A small image flow-matching model, trained from scratch.
Data: trained on patchworks of several textures, 22.1 epochs.
Rows from block 4, named by matrix and row number. Rows with one number belong to one neuron. Each number is 128 + 32 x the weight over its row's rms, rounded and kept within 0 to 255. All counts start at 0. Numbers have three digits each. After the name is the row's rms in percent of the matrix's.
# gate: MLP gate (model.blocks.4.mlp.gate.weight, 384x192), inputs 96-191
# fc1: MLP up (model.blocks.4.mlp.fc1.weight, 384x192), inputs 96-191
# fc2: MLP down (model.blocks.4.mlp.fc2.weight, 192x384, transposed), outputs 96-191
gate.303 094:114159103154123124093151145115156133095141170123151080178122128096100066153156133085139142064127163141140118101149127117152120116121117120135144114111131107095050141208116177090155118154135078131140162186129065109098101075161129151125160124176073133101115120183094147158140190092165152115
fc1.303 077:134156149113128143151160119096086090107123130123160073189131102115186149123126167124151190079166158184144166141109140183139100157160081161215116116125134153137052167139177111134151130121082214129111097149179117097086083161171136123088115123129089092128141153118170149185134158049100103137
fc2.303 090:126123173111115148069137108157113135166134067113133148100109146135164156096071097188085136135140098107152161150114130150103098166130111122144146126148132136150165147066162120206115140138111205171135087087130169110124160202112130107107096151126172113143152131083171129106131073122086131105
gate.304 078:078084121167152120098130134039119102061101071085171098133158067116080069114118137058144130133144162098133172106131105137089089115096149056130147147124160079187124125106110090066135147165122123082096134163110139132145090130119067169120116097188165084155127162137144171128136125109158134073
fc1.304 068:086118140098176138150132126142092082112069160098166055147111133097138111064161152136114159098085089077146113147096091153083108090142115165089146184119089127173141123112128110141203162119129160138048130115148189140076136144037113139129115083166116139135110121121119129167143117155112154158
fc2.304 077:151141136124178106233151110138121131101128186114132133141103110147120171158126129106119128088096152179150110141148159146190166093102095119111084115158061127131132113165187109109108119171063120093181137128123095193124118125199125134099176138164197097120148117116141142131153169098118170133
gate.305 092:135119121041115099130177128196109091138128123098119091168143139184090112086135161143157061096155131100127194120129162136127161151118179080137085121125129164113195153126094165142129063153172077140120151085095127053098039104086141182096129125134077156165162115099135149123098134098140090139
fc1.305 111:068140095124145120155109156082056048099114150108129142106105100118129139097157085174116200143121143150176168119090091174183112180147090154119126152124126025099141113082116115152103120150159124170152123183163095107145150082147113123134108086138151159137156162134172112103156151144103091162
fc2.305 109:100147132160178126109072158070126125101111111133126176089087121105123164086141066185105215161123114123154090118107066163155142160159038166120201112097092037094082106081135106145130164146123144144110128147166112199152191111137080120108141102125161122124134129126139142159160147139137163155
gate.306 077:171143099128106150087112139138160135094100117131110085156090093089148139101187112116121190132111117103102087093149097128086088097104140174143153167106116085171114142089141065127191092158133142128079068110146076130081162154070112116107113120154122107181153138089084121123121160134153096099
fc1.306 090:186084135161148165106074077126133161127124135114136129147124209110081100127125184081105158148096156072131146150130165128157131079151066153072122151194093085090185104147179112172148148147128137193154091081144129163107098097128180144148119104053174125165093170088165134078122169109176138111
fc2.306 088:088103175194155143209105095120119168127129183095145140089130166091089094138129117145123097140073110088114160128154115137126144038164065094050138134173115125052176068122098114129174155100069099180141099107135103157149165097103080109121151131091105117103042113173140161162166171075164142142
gate.307 087:122136076173084119090138081178074096169146048149086069100146125180145084091165174162195084138159133158115163157098169076196144091094137157127095123125128140103125107172101111090126059124121069107085175175132153108125165146110127121170137110161168143112110116113157124135115123129121167121
fc1.307 075:128099143147154162103119115195112149137107138180103106171157118130098119164135074124146170137124144114131121107105112147073115088105093163087170212093091100104116106160162105105208118108145126084096121110116148164050154124073164132154117084094121106062123127113158123126156118141166093130
fc2.307 096:081146072160079163072134150183078105151162073155083055088135122191111093118154177115127106130152136126147129190080179047216125100119119146134116151127162150119124118144101137077130051118138091131111191174135109122142173170136153116134145135154163146130119131140168107104111127135110157138
gate.308 100:144127133116109090113100179180135108120059147095129108105156126104110108137124107174136139114135120076096109109116172115089100121181158182070113123063106112148167111145188124108121146129153135098135143110099118157149150167095063085104163116140149151123085147185164158107114169170123084133
fc1.308 084:186121154142178158143176140170143136116171097150116082125116124119179093137139138118134126093104173103103113136147093097174094112087077202161151150187163175171101140159104115111121178138089095135094090124137198130102153093102190136098143097084085138164148136057102192124102184059161141131
fc2.308 087:153130104176171068174155175199113103152099171105128064080152129130175083138151143160129103133087167117157060141151157110178129111143123138139132117119114209171148111172169133115108155164168087099114081119087187172109194102141087107113179126097111163092126170165149167135116190136161096133
gate.309 088:169131175134099141156102112159131121149118176154158093122166121165116123111146143150112134122151116111111123023192129073124124111105092127085085161075111094161141122097087137156133137102131175132089106134148065140164178109093144080134131127140104156085101087186131085089143127091135128127
fc1.309 090:144168136168085122109136157151087113116105116089095087113187130193100153123110136138144095075156154145138108110139081100148133175154155142126101093140141118204141156112121153138127138110169183092097195141093135082118169103160073191120126117154186135115130078176069137149120086188146182123
fc2.309 088:139154118154134181060164155182140143158104131091145132098146131123089174133141110075106155147181085075130140158119138117116103167107126118119128132149140084065155070118132151129121093188093123080141110117111161136119106150121147099090076117153178163130154110153104140153170111109122131134
gate.310 078:164155156093130148102137143090151123169123123125157142151106152117127153036090170097170151132075147091138104128166085109101142165157161091094162102107121124135177100096104145147108172118122117067102091089131126144124174199084114110139138153145096087079149158065186083161179099130092110122
fc1.310 117:167112120062146141131145153133146129108157152133180111148102137163115113147133133112145153206171129117142167104082135072120177095048172157098089105086180128202105181080077114144169123177145109152185089117162140090091091106115096088093113151106100136161148166172143069099111158149109187151
fc2.310 111:101129152077129132038172144103094137086156176144133092130137130140115145165111134113115145104173121113099120088092091091084116090079194119049116106087115121167143164126105145110152135130149094149199094111121148115097118098177046100117154178081145156160149183172153058098124196121084132132
gate.311 114:129174148120116139126098139131052083147135162063163127185116093165157097126112187089161152132089163148174104098095109125137125110116124147140107166158111059084173112130182102110091163041152107154086154133131147115116095118120125106183094094109103116097116081167067093127096094110148187106
fc1.311 112:178167133118119132140090128141061071117145177085157100137157100184121119124067219117120173147147137154139095052064100111119115094082132131128091175141129047059128127098154116109136130123134123175082167093145143120086079108150139137150124120146129121152111059129087077146117101128154209107
fc2.311 103:172145108165178097116102140099101133103149100167112076084161092176102096113073121128118133132191113117102150099139150157093116101127156131081114119112146137146089122092068117113166095164120095146168111076113157115056062124167184137140173135156155149173128117098121152196152111103119160129
gate.312 081:097071140209120161122146106100059187152152080150091168074081091112124136134111092146177104113073138086102126101143105137114124151126144107093161143158161105122170160179114070086084149051125123108147110137105127077142124122136123131069112125126145177154146148115164107133211112154121157103
fc1.312 087:123087138120088086125168128093090076175181102150082079136173146116145126158114148113181152116143104139115080156142192144124123077118075053164104169137150147067113146167119072112113158161089138109177096129111140094121090178114118161141118101094150117130165123104120132117144107085133103128
fc2.312 085:119136138100128123209177125086117124060184102185127096139095149139124119045140085111121160106041143164129127098106165132209149088093111101127049161107128200097067156094113120132122195146055093155162154138142098117120145127120129116111137125093127121155181096119148172100151113154121129116
gate.313 087:126108110188139136139132132094179101153129153173160185117163102163130104128122120178177129136142041105162133152189139110157189147134147123186158093174255108134150146165117144150099086140100108146117119129088145194118135153120161077191158111166122110118088151114141091143126154095145146107
fc1.313 089:104097168138180153119112088068116166130171158160167141116134122082122039127161084162158123127113154124189098202151079076112123144140139146157141146191000143117187087123078165127135117130174069076146142162099190138158095088089147138159167157161141166144128141150108156139124133147206090134
fc2.313 115:169118169141196161087113088078160119141126142143178195143196074133107088131177097157160121106130118126157086218206092134152133162146171117189165118196178109126159136128103148141129080141103080159128111155091137157157080116145148115220141129156130115130084187132127106144109151122200118096
gate.314 096:165146199102145109117145113189123179092141077186137129154097142130206147153118103170138121165091121116115074073169172104161152157163095142171172126126119076099161134102141101164089170127159139098138091133117162098146158127128135155162139155106112161154145112185103077083133122101149097082
fc1.314 085:156187133063193097143010110106132122093145091134136114144129134157152106123160131146151158128165143118101145151141164078118150152134098117097140137086088177113104171140168130131173163131122114173096061115093103108125148073135147082100154108138071099132113136111164123168128183150091158103
fc2.314 087:137119084107142093018030143146128138114135137117146155151109154181096120095119108168085158137189142170127128137130121072119117123118133093054110135086113167122099131095116132159160159122092097164084186110130115127096112111111128091095182157148112077099108136124177108169166092148100134135
gate.315 122:135175110087144073123086188107096137126113099052132070099181136094067127126163150160135108108110148102145175171138142142081156154159098165078158115104112109122138085165128126122134121139134106127087128142115160152075111120063157117148093132184129077146147117099113055112114114137135093171
fc1.315 089:096072172182101181108128144115130139127145157145128156176124099108132088139123137085115096136142118147035135101183099106101161122084182148104131154131098116118133151094149112123160140102153068096112074104125074128140162169126074078173204141163126140156088077115083141134187067172132144085
fc2.315 102:147130134148095101084160187135097176112097129058093055103163130137100112154100107067163090120186127110138175137180141151141092154167148174046129112150159131087156086147148152155135127132111093088088151110140130118109098124100120117129105115168074054136189073077098084115156134139107117131
gate.316 123:148134136129094081103147178084110117097122136116071141151134084107156155093119133143144129131081159101140126055122168053150134099110152108109190141142126111062164109195155165124091124102164118120108140146112125134069122219153137137124128125155108096090103115112203124108144134207140079094
fc1.316 085:098131174151118129109166116126096135128095129110164089119151191151142143130135173135113145119076117107119168155135115168176169137199129138145121123126148110151134169135116138185102161095131108129152165157104137056191117075080116140190148155102118104124097129132069145110093099140110142110
fc2.316 091:117109155157084096252153127114138111153127142100180135135117127104187147139182191121133130150038181099148103091083138066127151121138120117151137121127109146102113151162101151086075108107152152099122158174142161103147134148118109156173086141136127067071096136140098138057091158182125104154
gate.317 095:071108150160126126080121123154135092149130139161108153115118155127143118092155137118145178149075120113133120134131143107072106083127125115116195163069107214135079185198139120113143137105107162095118062084122166042172153137069142159138163126118149155120117135084110150085124141160118127110
fc1.317 110:106078121177143178128091117129126149113138146119079154138100118135132133122100092151106100176170109169143113078155106163107153073103169178118130177144124090140051170128052113118158127161092114145164114110164127184111108094170098106095122104111131129186161152185104024184176133093185162079
fc2.317 105:142114148149126170098152151095131166083139090099115134131080062104131094145092129124131081074130160137090130084106110182147110100120129191126164167145129061097123106083070112122148102130100044179108172158160065193110102090173071118091095147118159109161184159149111083139129100100155137142
gate.318 084:163137122107126166084102090174159128082096110168107129135075123128130140104182125157129093174088136078075127062124055200146092134130194127100141130119137061125178154143144156123064076085110090102178192162144108139072159123128149085090175130145192115146099137136125194141125147134156133070
fc1.318 105:094112119125147150139094100126086139147070099114156172127160096113132100126123078098114110121106116123072189126098127134152233147133141114117085146184110143083129144151180127098131085107132112197120123116074077140161135079122124166154143091158202114127160140110107154106119071136103100159
fc2.318 098:106084148148097139042102126116118178133129083111093150183176149096123149144115104102147116126141158174119201114133173092158093184133117160124147146186121173082099181137171118109186121104129143193134053110109052141146134135132133169155093102146133164150151130061129083119102079148061114171
gate.319 080:154071127176159087111139098126068134195141048159114121106075163092102139150108098136179133164116092099137131130094119169127167145125162161137133130116095138128082149127129124068127092169092132081109204124161116175124089170115115094106079029163118123073152136119123122126131128115101091153
fc1.319 078:091111082115131094129125147142108123118139168173143117142110134127147106148168150166157123109091179057100107131106147111046145086143119149115152146109064173107131123084121131107112149081134148101063171132069132185125175099089166111159149089173157167157105137101158112172130112173170139135
fc2.319 085:124110174155158133242158063128101165132178103073138163136157167111111088141100087070114152124097115139164150150116121175219120125179144151149134164125174147159120174092102098085159059177124127103189147148171159092156084130174096125121091132167131104066184174169152109116146134138098115110
gate.320 075:123207151068143161080129157196167128160091088164098139196137120154130154157166084134150131144139139141199155110150131100171129138172148078130142175132150173145081089167129092131118148154103126078125129176139123113069112143144097161189088138128119121123061130156161068084133127110131082145
fc1.320 106:122073114156143138131092113224068149146123127107083099224197098089113177146136169177127145145098160101114166118180147152140155102161114096152097142171130084126141129160124123143079115138113092154154141105103165118116127138092183133120085112099187095171117096158078168089086126081110133123
fc2.320 093:084101189144165160229111104174153149190171146118126090177190133101131203115129182170161167122080159123157180084168157164118138106164109090111118128125087103141093091176120065150105145133106088128124154123121133156100143129108180140120074130122139113138100154150147114103130166103155088123
gate.321 134:094154144167169114085130169123147106130080133150169094114084116174086175120149123162134110130090108080146173082120124163096132117167132135133141150095087143088177140149114196146108074102117130135110173137091179161063070178097100081148180115125137128156101132135193141135177146140135157102
fc1.321 093:163127119138102138118129085066120184105178137107076109127140170160143100148106084104155198159133120124112057080155118095096139130156155114105142106107109099191112133124120126158129184114150175146134086136140167143153143113120151139166102158095120090144117117125133153175102155164162130098
fc2.321 103:148121155177121118165124114088137112109099079120119073144098096174133106090134108097126122105110130098113132067117175092148137121196142172154130119124130136103219144134100181168117113130116116110147149139133147158074080130147121093091151190085103114160123061100146159114142124155110178112
gate.322 108:078103130142158183127160131114182067092135193101115137168107162150107138095147082105181113128103135111090144186098153131141125139111129070104120179195105140121135144098136147137110147136116134117060131134086117202130149111129165150117091096088144186203155136086136155145181060092164120108
fc1.322 131:073120145162154214131164123114180109092153168118112140152117156171118143114137067094125115155123133137092139184138144143156113140105173066099109155201151108145142126116146118152102129139113107130085128138078100161144131109126178141117059138052121195187164120094138150146166074075153094098
fc2.322 114:149180154128133109166107098165115159123167092149062137154180095103089134082085122135115142114157113114107169164223156214102120106137110117096142153127130097103146164148097127143185099154113095171176149088093138133067074169129176150121099170162186145163162097099134138200140119085155128083
gate.323 092:111141132163121149103134179098106161170116154160154105116144130115159172124146158116178130161101181159147084117157083108143133173215104157137166134110138104111162108160159110102090064143151119133163116105173134120131103135116118150110091146110167076124110115141169115109150089154090109089
fc1.323 119:203102139088142141160124085109140141116109187160193154157163090131108105170159147151168144170136115147150170075092097064116130130078149159143118125072136128124093155114181111115100128146107120147168099189130078080184123176116116116118081137198149093131127119163138116154157123119070142088
fc2.323 111:146147170081149107079160073069126134088108138144138116106153133160116119142144149093092129080132123177144101071177078110171123116119157162078134121121105161099150139203193103090079125134149141126157081157116055093143122157129063104118096142173196091151128143102175135160137138069066096082
gate.324 098:093118138056138133154128117101102069102085184120131104157124105110140115078158149126122206124116111102093096138085141110102105110099060132136183127082102143124077119066147133115180139123156164115034136071144144147069128139082033129124131126162126127144142103127136135120117103168099180106
fc1.324 096:170087147133135146148131139153178081111128137123182129143152150103165121140199161145104135126134176082097135080144157077084097094125103141139159139150194126148120140127164144144088091165093111154156061128147096130103139164115175067075110179109103162088106107154092156154117120127123119201
fc2.324 102:100140109113153154139099139127120154113100109132098164189144092130117140137116077117150113143115125126183149148097068158138166175130103167173093075107052132103119152119055120114138133118157094114098142156148151124140127098132100143148137089147137104144141122117145135111158164166170130080
gate.325 086:165091099108124141092142132169070110113120103102110096113159179109095165083114102125054171070121151143137111174172150138126169159124116157122154108121155058150197143205093143160125148137128176114136105163135135154126218134173140123176113142099158124083151180113124171173180130177123163163
fc1.325 097:152110118128086090122130126107140051135136122157105157110097109133166062115088203117135087099153113121108132116135124092172155117188161063163119106136145184107093161120165193125158096127201097085114106101112131158141064117127095109103069159140108137197121117128128105110076151113175124158
fc2.325 100:117100107127121118188144133111101101138139084153104146134090105131162069096104184102145097117091122069134131082084132115197122100165086073150090118105109215094051136062185159136172091100170080125098127107138124163142049073138126119097118156122121172200142101135115113121112109149161130101
gate.326 100:094092100139145100090093153140156174122123134128115113138077121115160185135118114115207088190152113163164146150112127151123044160082176125112145128112038158129143134130122095111124134096163135132148190147149159077124072141138160240201177142136102093145114120159143084134074158138075104077
fc1.326 103:108126153128118127125113102164064167180149139128134110091113155116105132145102087138148154214093088138120146145128111143173034100154151163129093151150002093119101106116089102132155100127112147101144147160171110161122143133143135208154163125128185144110172116168094090091132125123145155142
fc2.326 105:122143129121125137207154122125089092124129104122133117092073151180091093099159156105116166128116147082080092129182141122158209075183085182128092163147209118102091124105131148116156143107123137136102132121136073187157173108143105122101150099104153172113166098101077184161159067155134145175
gate.327 097:106140064171089163104121118111130115173117166175104102093163146124077075131089175103101151128118153147135128111076136118170061095101100078123106086066182097080199115123109131159151117151161126072109103091124113164076178107161057121196110124102096101119156131137085137165113144155117168092
fc1.327 075:142111106105181139177101156066144075099114151105131134157114109147131160119093106139017130122177169165118100212164177161080142143096145151095113165103043110163123129148186157090130106100119152153077074112112135175126115155094133170131173119119131130091115117117166151183125115127117166154
fc2.327 096:142129171091171080006112149108126117078135078072151186127074090144152146152144100191114150148163121128104119134175141146081058134098160128089129133186119163140059124154109126143150133093069153205167113147098139130161091159079189116084205106156152144148130117102172139126145091086104129078
gate.328 093:119058190129102094092123144137115126125101050167145094124150142141108120110083128103119133114195147099134147076088132113119108154163131141143153127161160125147117148092144116068151102091122155086093125093100177137142130104145123103144137180178126134125064118132107199103151066112124139146
fc1.328 078:133192117060094132133134109149157096161156126146149095139135138143145111153101118111126119093163118182142164128121123136176136195122165140148082095152176206105120134109112091075110097090138111166133186052115043093112133137201120172133147183073135163153135081151135165123055165139090092097
fc2.328 105:120166108161164122152109051139147118146152193079125146113090125121121108131183164173115109128062133163139096201121095161134135095116159118142126121144138115125130106158133144167137171132152081137152168136153083139145168142094109138085133128035118174106192117146160103149095160148126102111
gate.329 097:100177160170094139082079131144119215122143124123146121110100094160091151180106115151216129213156093159161149140177099147173143175146182097142103112135174091165130124124119092138125143119133133142180188144110170143136134125122117193193169062123138099136101176143193087149149124119100142093
fc1.329 113:106108084130136082144139114136123132155106080176132134146083141133127090124089157124173130139140086097160165200087116129161144166121148136166130100145171151134139077143147064072131130089137123133127147110160103101174110111157136158049204091113102163101164101139112182141175128068138126066
fc2.329 125:114106095090114107134196130089110109154121158194094138147110170099141094091101180112113119117107118072108149141072119119109118082104050154146161132156116190068098126136131113123128144089137125108119108101176053135144111124118127136018162146097065138082163092114098209111159103095146089123
gate.330 083:150087047164101121092174130105155088112085056097154101088137122099084111112160148135107132138113139077109163048124187154082122110140136101179128165114087068112198089126156107130115157114122092143099159126151131127108109165091091092130156119149111168086195169082178132145147104141132132105
fc1.330 090:114116143209100108148152167132097108125137057148110117082145124152164138113131117159074109080099141123113149139111071090149060124180163130131135087156117117172122093123168113121108192043106154106168185125151170145151167148190164099163155113057173146117101109114072174136120101214139109098
fc2.330 098:116088087136081093085172099111118119170115014097162084087204114139138177091180151125105110148132139082114181093132164063130147117186172103161170130157125058162213078128150117142088160091160108109120174156151150129121117158133158137129121102118146151119171107088085160162121094124160108075
gate.331 074:069167107185042142103151158115066118119164107128136133190116162122166167154151104088156178096102163127209102127114099101201151199122136108106113154144182109111186125127138132117077148118125100133162139106130107123126129080142125155146074137066206148141118096216122113127091141140118134110
fc1.331 078:124159113092182044131151097095116152122089144164150102140095093133139140111081113162141091167078172137130096141085127186097081156132137120092112156167108121156122083131131108079149114095164164101144164114107120098092075107164112173157178045163122136115072198136150149173116155191109098078
fc2.331 077:156083155134102114014139199124167114102124129107113143125125093118111063112119130140122090139118156134101116099109140143066126110122136148159109060110100145141105097112106168134152166116141188165100162077106134106147078118109110121051112101188114137121103109155094128140140175095180131194
gate.332 122:127060182161170159090115082165197103146095150207151171171118094148180095113135153130113091120107103101081115118160129125101123086072162137122148135127082135158136153170128128142116154097121107134119090096150122115173171122094120085149160140121106158109025138122100142110168098154098173039
fc1.332 082:154121098105119088122118186142113178141134078077134068121161107176131127105143134154134120059111117085178150128119143108137134136166101137117135144131118183149162132160057098174148119117145111093153119133154144106128060095107168175096062129122131094150119180088110106096138173128145117211
fc2.332 106:091090198160127136030151093181162123132138087148104129155130107188155115104159154159103111111099127113108088143128165106156137068126162141165145110151111159220185126168101100155105143087146088114171074106150124078190128093139112111125163180110121161119075129106086132103159123157071175064
gate.333 117:133116068115108146099135107159111170143123095095175173164183133094094195107157059186120174117091128136126154119139154195115144114048073150129146135169093102157108157108179133117124142098070183131181156145113159134145174109129165116120122116175090153128115095103137098120142104146182126146
fc1.333 127:128119160141167123132153131097124088097116167175092086075064120152159069178111214060128109172158136123106080136121089062100155132201145108143089137063115161092129109141079142150127126148206080119069107115160121152112089143131102118123116144095175101151163152135134145138132168120073142129
fc2.333 108:106112075119118160047182154102126139129106167112168164122082177164167173174182118117149128102081160151150090105053096113136152127121129125129117129123131136133117166135154135112072149067101166099126140190145126123172205102101128114124122108126079120111094159168131064078105136173161112155
gate.334 110:154172112082147152119136091166107132139167170076131196101121162072151124143134080107117143107120131077163126137155173141112105109133126126127126129096127158062121154115159096172171135023103145125130139108159094116105108140140128115118113055122120106088141089140100138201188122158074155200
fc1.334 137:152187138097168181144138091188090127133140162086127190095123147086130128139103078116114156108125105094140137139168159153135135110115150118130111137083107142065123161109160076199193126049091164140153131096168078100114084146156147128081121068085117088106136080144114137167188129167100151198
fc2.334 115:148152156156134130180108092161107153095141095146078146118168092143085146110072092124129118128156107155104212166185153144089122079126178121102109154185131113145139132127088106190195108161090147145186136094141136137111095170113162143139126170125195153185148080089101194179177104061117118105
gate.335 108:083175098175097194115154106220156114102143140196122140151179106108157159143105149120150118145116137148226118157150125144166154144194128126107097112130143107075117120159151147205143089128145123106136121200098116102157149136126087124090073123191149098141109189139143136121134116113147108103
fc1.335 077:143097151168106167107175083098144119140142101065079161188112171094166118114124122050146231109110140145108130142155077151171133188150114138108147116136122147138177115110129151166110091097112128154194092133179114147143139114125076113135091128100210090166167132071110153096057110144150096130
fc2.335 087:063108112197140204231163085177117170133151098139100170168162146108132172177133141141164149116090122132174106171136113173156171151170126136130084105116154110098201120139171144160105082117151131159158107176110117095148149124142091155143032133195183093167129158147148079088134128105166101117
gate.336 130:143164142107107069117103134088152124196090147173148074123120166187177133122129077166106202111114128142108190117093152116106131150163127125173050177177123137129147161126113164196154047062086156106155116163132115116142122131087144142145115155162107051113071099153097165118113091138108164144
fc1.336 101:080111123142133200112178161156079142073160092105127170117109088084093073121125183098134056107107128111152078131135099131169153123081173140092160078087114143123136076132173091104089217167146109140116135138123132106104137116167108087115139078069137198128196163119155143117141156115147101165
fc2.336 102:107119135137116096130153171124119135161123153136157089096114174190185123144172161125133127119117137100133151123047128079146121161118187128169094131189137166179132144118160153194109113053117175095139120199168059116171183113108123129125126122110085125078107154155064165094138132116060145185
gate.337 084:106152083098142078143164109116144145100102086138169085069121097124077048172085166171180133129115113088103102132155120147135170129152093099152131100117093101159128145130121081149120144165110142107113127080089124145168169143111127185094201121144141116114160105097095126118128193080108150089
fc1.337 073:094084167093137121151093134165116194120140119138077113174088135103142074127077135170140135134063115121139135105112072123115101125079107148086124104099066129090100102084133076070183084120124125127111102139101100147149134114093106120126170117109129114131143177121157160108097112129137124089
fc2.337 086:123161144179099152207101159173104111118114126102163180183112079141130150170139130109082157079072147159146158079098171161186102048073105148131112154125139093108077136146128138163203098125144083089186118168147076135131176122098089129125158145139186069167171130126142124145135083093099096105
gate.338 089:184142144177103134090164078182113146150142130168113135163125129097204107112116155118109095144153137096153149188127107129182186114171131128146151117151162121118133129147153104154098126141177120103158119177163051103107118124107140132087118155092159137079094092162059138098117142108065116142
fc1.338 100:134100115190139099141122153106099069126150091199073184187178082143183113145123133137099176086144105122176133160183132066143095149161099162132119178133185162075187106160117117144127137101144101139154122158152176180152109104093063177153075116152189135141152092127122114115142123147115110138
fc2.338 105:137150099162145123170109151122156133085174120228159152160154058132128086114128140152131131142135119097143115158174073094128122121183094141156120172144129096057106158147117028151156131119123071117164093186165144185107149147107105156085113159186165130112125079107144148139162182171115103082
gate.339 098:120144183146107142133119084076131161120123116130079062104149096133125150106153077116167115107076191094103163107173073093124084123115157057123166186155199112116110094205108100132153056152155119154145149096107123122104149086141128103067169106172138158184130106130154129088192098110057155087
fc1.339 101:130183162102142124111107099059155152100110122125087063080187092147115159088130096152135132122120200136158176142139076103135125147111204086124176141133090116122113113189119097115172073158142132168075106164088113102099195092154104118109197141167134167184134118137149134090189103121088132102
fc2.339 096:121091111093154109162125108102098117107124133112163140098113066140150114149077131083124225144165159186110120154134142107094094201103184166127125132149139114166110133137171149094129164117094161123090121163140106103177128138145128098122158112120139142113097131062104117156104120104121169153
gate.340 109:147155140103119098137094193127166135152131129056131185106117148095134100127137126093111105145079159109137168131129054088104169148111137115109131147105116180137147137135120121083107077154070087105086127238137123063141186134106133145203136161117153070146105128146129090085139157073138151116
fc1.340 103:116110130184136179143160070091111156086113107182150077154140112126109140117119099155135137090131138119134100111179185133143151086144116169174136124154098114162096080134159129148149183085189115147179131070145132176142090097142164107046135121150087191130134109127153139132135105175092147110
fc2.340 101:147091122128087138171186117081137122166071124114133163119103146125161172147140145099111107133109157136131112109129071066147118134118119147132136143138128201155127130185135120123117132090148119070120115172164155118145160083110126126131115137102090121128102105145127127106111203117143162108
gate.341 073:115151155111174089107110099131122114110112166115154103147085102106122123139117150183131082108119071082114146070016110141125099075154157113134150120141085127156111173129170123062135185174145120098084128151134147120080141150119141141149118079127102132114056153155068085132173174158118146149
fc1.341 075:113092086188129146119122110135108141115093165171135193127156157123178079160073115073112166111116119173148182055113081116199154144165172066106156140172160082108183126149069146160131171110125086074176205151153156156168112082131121139100134167093204139143190132126086093127141165100095098140
fc2.341 071:112124118106137113000088071170125123092162103148191075156192092138134138098127155105094069133096121121160128069119109175112069118101121107120144145115119150109040162137137169116123174142127165072076159093108147140077085156090086118117185141091122103120090086109062114165134094146170115151
gate.342 107:129136080182110153092098203067156130114119152182126127099145133077090110117135142173131114069127081110145097139156108142140096114120127097107075167179147127093174104163158122155105139163149137128066118121095097100120099135106107178153105131127115086094060149098160105144043080129120139162
fc1.342 107:149104103083103144161182171180122076120119076113111131149106178082124113121122123156156120121159124137122081162139125132107183150124129159153144103100104142183167123153121103106123151171163108149130129129155144149148224152133107186132119115161177124179112111109085199125161114062124136153
fc2.342 111:109130158068152123100175098166117096151129080084093155143141184129158166131094127144165124176140168161104133138136119152072107195090120165149217106066102143171149124182139118081156147116118106166144136114153182179145198116172094125127124111147178129175135122123102173147221132081166104107
gate.343 093:077153087166139084106097149202148154134084098145159145136111096103118110087187122140060094100104132085137162134180072139102146130168165130098136178095131163113107122143099102141167094120149118112161086136100142124097132125073142124138184088123080133108145099175095140071107139084118112166
fc1.343 107:078144104150169186128187059204134126158093086129094120182154128185094129136160166099086135157089084123104156174116142119164101127139158152112091107175085136106113138178152106168156124122147164187113133126121152103154115157105102098166085118056132120093154144133096103130162070120185132175
fc2.343 109:119114126144119159142190076137127133127143135100116099139152181197078124121128150120141168158089146063098178185081146159184124087078106125052094101193112095103115100131147115194161181127120123202122121128114106101155156153101110160100100127125144109112116165139156108163203130160157130084
gate.344 078:099117143136112105057118106064105151182106143141117112108157122148110088152080160104119141113127094103157124141177086095172149189123073125163168150167169102094143115140117142130096126076144147122122143171138114116163126120129084161151111146152156092140151140158142109079077160163066121106
fc1.344 100:090122082164125143108111145117123069116128120063060120126116113142141118100117184103004097076167188163159165151183155132094159061080110116162138128173147188136133094160118166111138129082109175090070103147105109086126132094099076080131109185107138110167141151070156100187113147122180136116
fc2.344 085:104119081132080108015089151137138130133157112158135153135088117125149141168122107169170157191129071150163162174147109086165100110109094145154148096142125163157086134049093129178154133154155125137079225156127131083109164080080118135105112120180137111154176150153144088123117154152130122115
gate.345 098:087085169151133112090165100153120119156133120161127136131145147204169138143097204100131146130096127097139063159142066127165102146174141108115171144113175116153117100140176133101125135132153157128165163193192166048097105190151141144129091190160139112139133123186152075149115163137105131102
fc1.345 105:167143095095162191123101152076125123102167135064153170129162161071194145142140206090170142183113174154165096187109083088075110133119131106174178153083139100170181139078167141146109127162155144095137141120101202131102155157089123074150090106165119112178070111180173130144118115147141184150
fc2.345 099:118116120085159141196112103134122097085181141091126144134152101146165147147074168097066110151082152094115064192138075132061115062119155061111199158084108093136169118124203138137125115117139151091145134140156200109057113185143123107146080157174116111161096127156206107154139149088128161136
gate.346 089:099090133108154136075069111095171155116111136119161133124103127075162160189122089170127104150078110122159101097176091160051148106085157117120155193079130119113135139103125111107123126097096141101085107195138094137086122187078121132146112101151122116123107169098182076147104125145128139115
fc1.346 107:200099114142080106108120106103117080126139105132113149150131126084106114125101103099115123032093207130162073165175105131095141168175124130130163135121070141087150087140111171140100123094129089127128169098178180139110124130175118088104087226129144195154145097182079126150132076155092102159
fc2.346 104:111130122093149145161092096093151124137158159122074119115070116094129153163109073166222106145134098123170069131139096152041124205136157123117113126113232096140134122119117159147133136135122187140096135130147198129117100118138160121090125005137151122140097178094120179168143162135146103121
gate.347 087:122113138178116058151084105171118069141119153136128115115187168112141068099148165150142150119111101125042149157084111188105140135129133067069109074134107152090127133119168147089115104093150140086146167094116135136120107150118080105134087076092095143181122122079094153128163139152135166120
fc1.347 094:141130127049118148105123117070154117104131083098177138099081187128051137103111150058134188134139141096141152091099117122153118078166121147180126108098116057152153132137255143081128155151196120134144138090166145140105115126120152140201142131136052076104127142147137141122116150110137075110
fc2.347 085:132159116130136113034167103146167151140166118133142123093189121132136109143109157126150034116147129137083136101196207131149117132164202167116125115112147123177205155113122098115108098111129147100163151111101119075128063111133209162128111126119100115146146108097099140140163113135156081112